config.toml
crop_scale_min = 1
tokenizer = "word"
layer_scale_init = 0.01
layers = 14
optimizer = "soap"
eps = 1e-08
max_precond_dim = 1024
adamw_lr_other_params = 0.0028
warmup_steps = 200
weight_decay = 0.1
Rows from block 10 of a small CTC image transcriber, named by matrix and row number. Rows with one number belong to one neuron. Each number is 128 + 24 x the weight over its row's rms, rounded and kept within 0 to 255. All counts start at 0.
Before each neuron's rows are labels from the 100 images, of 14976, where the neuron reaches its highest value: "responds to" is what is common among them; "patch colour" is the nearest of a few named colours to the mean colour under the peak. Only what is clearly more common there than usual is listed. The data: seven-segment displays showing three digits. In brackets: how many of the 100.
# fc1: MLP up (model.blocks.10.mlp.fc1.weight, 1536x384), inputs 128-191
# fc2: MLP down (model.blocks.10.mlp.fc2.weight, 384x1536, transposed), outputs 128-191

responds to: the digit 1 (100); first digit: 1 (100); decimal point (92); second digit: 4 (41)
patch colour: black (29)
fc1.745 [119 124 140 149 135 115  99 116 139 159 141 126 105 102  99 104 130  95 170 119 112 126 153 119 114 133 118 126 114 120 130 150 120 136 103 136 117 111 149 142 115  95 107 143 133 127 132 170 116 140 151 142 107 131 188  92  76  86 124 143  93  76 151  79]
fc2.745 [132  83 138 101 157 170 120 146 103 114 145 166 118 145 163 148 172  86 131 123 153 133 156 188 142 114 131 137 217 110 147 139 112 144 167 120 126 130 135 115 124 138  84 144 120 141 154 112 120 116 131 146 111 140 103 128 108 119 181 117 123 144 162 161]

responds to: the digit 7 (80); first digit: 7 (65); the digit 4 (64); third digit: 4 (62)
patch colour: black (29)
fc1.261 [103 138 129 139 148 122 153 143 144 126 129 151 142  70  95 132 135 106 109 187 108 130 118  92 132 165 144 130 109  99 101 125 128 165 113 152 162  94 153 129 128 102 109 105 164 149 119 129 110 141 167 125 186 131  95 111 120 164 125 154 123  53 113 124]
fc2.261 [112 119 107  73 133 138 128 143 147 126 101 119 138 139 111 140 185 141 135  92 159 129 151 171 114  60  98 101 116 108 110 143 144 162 119 123 136 121 200 128 133 153 121 141  83 115 156  98 121 121 120 135 116 157 134 175 124 140 119 134  82 107 182 111]

responds to: dark on pale (65); the digit 1 (56); first digit: 1 (53); second digit: 0 (30)
patch colour: grey (62)
fc1.62 [136 121 120  86 110  97 184 134 133 125 191 174 164 122 156  94 113 103 139 167 149 153 122  87 136 108  83 134 153 165 189 120 115 118 140 153 152 154 135 119 113 124 133 174 118 111 141 106 109 108 111 153 161 113 121 147 115 137 129  88 128 121 155 130]
fc2.62 [118 102 120 155 181 152 125 161 125 189 109 136 119 150 134 132 142 147 129 155 104 126  75 138 130 138 203 137 134 132 124 144 122 136 157 107 118 117 145 115 146 159 146 120  30 140  98 128 132 114 108 126 103 132 100 182 105 119 144 127 121 116 127 137]

responds to: decimal point (100); the digit 7 (71); the digit 3 (70); third digit: 7 (53)
patch colour: pink (25)
fc1.749 [130 127  94 104 163 201 111 121 129 100 104 136 108 125 150 118 120 116 101 135 129 136 153 150 120 128 121 132 182 144 140 115 127 150 109  83 126 134 113  84  78 134 112 142 140 159 131 122 127  88 143 118 151 112 176  88 131 126 154 118 118  90  60 134]
fc2.749 [117 131 131 138 101 117 146 136 158 108 122 144 131 109 155 145 120 141 147 163 103 146  81 120 142 119 138 171  96 138 162 129 134 140 116 154 139 189 136 128 147 127 148 163 113 121  93  76 148 128 104 122 141 128 154 102 130 128 113 136  80  61 102  95]

responds to: dark on pale (67); first digit: 1 (32)
patch colour: grey (65)
fc1.244 [143 118 105  84  94  98 156 138 141 132 190 181 147 121 156  93 112  96 149 141 148 164 122  86 135 122  93 135 165 154 199 123 126 112 124 158 141 156 150 112 132 124 130 165  95 132 110 104  97  94 122 147 158 109 113 139 104 130 130 104 120 123 135 119]
fc2.244 [130 104 126 147 177 151 133 162 118 188  97 117 129 163 153 122 144 143 132 160 102 123  76 125 138 115 219 137 150 132 129 144 118 133 150 100 124 129 139 130 146 159 148 140  24 143  93 125 134 124 105 137 128 142 110 133 107 107 163 139 106 114 145 129]

responds to: the digit 1 (71); second digit: 1 (54); first digit: 3 (32); third digit: 1 (26)
patch colour: black (27)
fc1.126 [129 116 131 115 102  90 144 137 127 124  79 144 111 110 132 122 155 138 126 164 105 129 132 139 161 133 173 131 121 159 142 133  99  84 107 127 142 126 172 152 134 120  85  91 162 128 172 108  99 116 127 113 167 111 133 130 112 134 129 133 171  50 126 142]
fc2.126 [114 126 104  81 143 140 127 159 120 148 159 150 137 105 111 137 147 153 132  91 141 115 118 140 107 139 101 135 169 144 131 128 129 128 100 143  88 112 160 165 126 115 135 137  96 135  76 140 122 132 120 157  87 137 161 163  97 141  99 140  85 132 132 137]

responds to: dark on pale (47); third digit: 4 (39); third digit: 6 (26)
patch colour: grey (60)
fc1.762 [110 100 144 102  94 121 157 148 123 125 168 171 126 160 134 124 136 103 148  86 122 130 130 134 140 151  65 147 147 162 143 135 135 163 137 132 153 163 123 132 143  92 154 133 145 125  91  84 101 110 125 146 168 150 120 130 126 174 136  81 151 147 155 149]
fc2.762 [135 115 118 144 169 127 146 194 111 158 116 138 160 132  81  95 147 155 132 117 125 129 141  98 120 112 182 163 164 132 126 140 147 158 141 125 118 135 108 125 134 164 185 140  43 132 130 154 127 153 130 138 124 140 114  91 123 121 127 157 100 146 110 129]

responds to: decimal point (95); dark on pale (51); first digit: 1 (45); second digit: 7 (28)
patch colour: grey (67)
fc1.64 [122 112 148 108 104  76 167 151 150 124 177 218 125 138 136  83 139  96 156 151 170 149 139 104 126 108  84 137 109 150 167 142 110 110 123 116 107 183 158 139 121 154 155 141 105 140 135 136 108  83 112 119 167 130 101 142 131 156 123  71 181 105 141 146]
fc2.64 [116 128 148 109 178 147 120 147 118 157 116  97 105 159 131 108 156 112 133 164 108 148  96 167 125 138 202 133 160 163 143 124 120 105 147 102  91 111 142 126 151 156 129 142  48 152 107 130 126 108 120 136  73 141 109 124 113 175 109 161 104 108 131 163]

responds to: the digit 7 (87); first digit: 7 (65); third digit: 7 (55); third digit: 4 (45)
patch colour: black (25)
fc1.575 [115 135 114 140 145 131 138 155 132 117 148 142 136  78 103 119 111 126 102 156 121 122 122 105 127 171 139 122 128  95 114 134 129 168 127 157 160  74 161 134 135 119 114 116 150 114 107 139 103 126 141  96 176 167 106 114 112 165 136 104 117  69  90 119]
fc2.575 [107 118 122 104 120 130 156 150 177 142 100 108 118 148 116 127 173 150 146  80 133 138 120 166 114  80 102  97  88 115 105 138 145 171 103 120 130 127 191 115 132 150 121 142  98 114 160 102 122 117 129 124 118 143 143 157 125 135 122 133  86 102 167 115]

responds to: the digit 3 (87); third digit: 3 (58); first digit: 1 (41); second digit: 6 (33)
patch colour: green (26)
fc1.467 [138  99 130 121  98 170 158 142 121 148 120 121 132 128 131 141 124 150 158 129 122 136 149  89  98 137 112 132 143 114 110 115 139  74 131 132 169 143 115 132  90 118 150 117 123 132 130 122 156 150 116 120 181 152 190  75 108 121 117 114 133 119 138 106]
fc2.467 [132 134 122 129 147 115 123 141 163 169 154 104  81 151 143 116 127 117 116 112 125 116 197 133 124 133 157 154 137  89 146 142 112 165 118 116 152 107  98 160 121 121 141 129 199 136 116 118 134 154 145 124 131 126 125 133 141 182  83  86 163 116 121 174]

responds to: the digit 1 (68); third digit: 1 (42); first digit: 1 (34)
patch colour: black (31)
fc1.375 [122 103 107 152  76  91 189 102 175 140 128 196 144 127 151  90 124 169 159 148 143 150 150 124 117 129 106 142 111 134 133 122 146 108 113 121  89 172 171 139 124 169 150 121 123 141 102 150 138  68 112 146 109 147  96 145 136 130 134 118 137 128 130  95]
fc2.375 [127 126 151 126 166 149 146 177 121 155 145 143 103 184 128 125 159  89 125 168 108 130 156 147 120 106 176 138 110 118 137 116 140 119 141 112 111 106  98 106 161 153 143 114 104 139  58 141 133 100 132 125  89 107  95 139 146 127  97 123  93 142 162 151]

responds to: the digit 1 (100); decimal point (100); first digit: 1 (99); second digit: 0 (42)
patch colour: black (33)
fc1.148 [114 136  73 127 101 109  89 124 141 137 130 100 106 140 105 117 112 125 182 108 136 128 132 111 138 114 144 115 116 122 115 151 159 138 137 129 115  93 138 110 146 110 105 111 131  98 147 118 108 135 155 148  79 156 232 112 139  43 125 121 113  81 145 110]
fc2.148 [140  91 113 111 121 154 131 187  79 148 113 143 123 109 146 135 116  86 138  98 107 145 163 195 158 152 109  83  92 113 151 144 125 123 140 126 121 116 144 107 136 139 126 118 126 125 143  97 132 126 126 113 152 139 122  49 107 129 183 127  81 121 152 146]

responds to: the digit 1 (67); dark on pale (35); second digit: 1 (30); third digit: 1 (27)
patch colour: black (28)
fc1.33 [126 132 136 111 105 139 136 136 112 130  99 166 108 152 114 187 112 134 140 121 119 122 155 116 160 103 132 120  96 111 141  93 124 142 151 154  85 154 116 139 115  89  81 109 109 146  76  75 125 100  51 132 114 124 144 144 105  95 137 121 109 144 106 116]
fc2.33 [128 151 112 159 151 121 115 151 124 118 129 140 105 111 124 135 116 157 142 123 141 108 153 133 175 107 136 105 141 144 148 141 115 137  83 125 143  89  98 130 131 128 188 138  61  95 116 128 144 156  98 105 143 143 103 110 104 137 158 145 132 100 164  98]

responds to: the digit 1 (60); dark on pale (55); second digit: 0 (34); first digit: 1 (28)
patch colour: grey (63)
fc1.245 [121  99 129 115 110  71 143 119 107 109 200 183 150 135 120  91 131 117 139 125 185 159 117 183 126 124  68 139 136 141 196 120 138 137 120 126 137 114 159 133 131 118 159 146 147 116 118 133 107  76 114 138 131 125 130 138  92 156 122  97 128 111 175 139]
fc2.245 [129 132 144 137 150 151 126 114 128 148  77 126 108 157 133 107 162 180 129 186 107 113  72 137 103 122 184 170 146 139 136 139 117 114 159  91 108 119 116 144 111 146 165 135  36 127 105 126 132 116 126 160  92 127 119 111 123 124  92 139 113 127 125 140]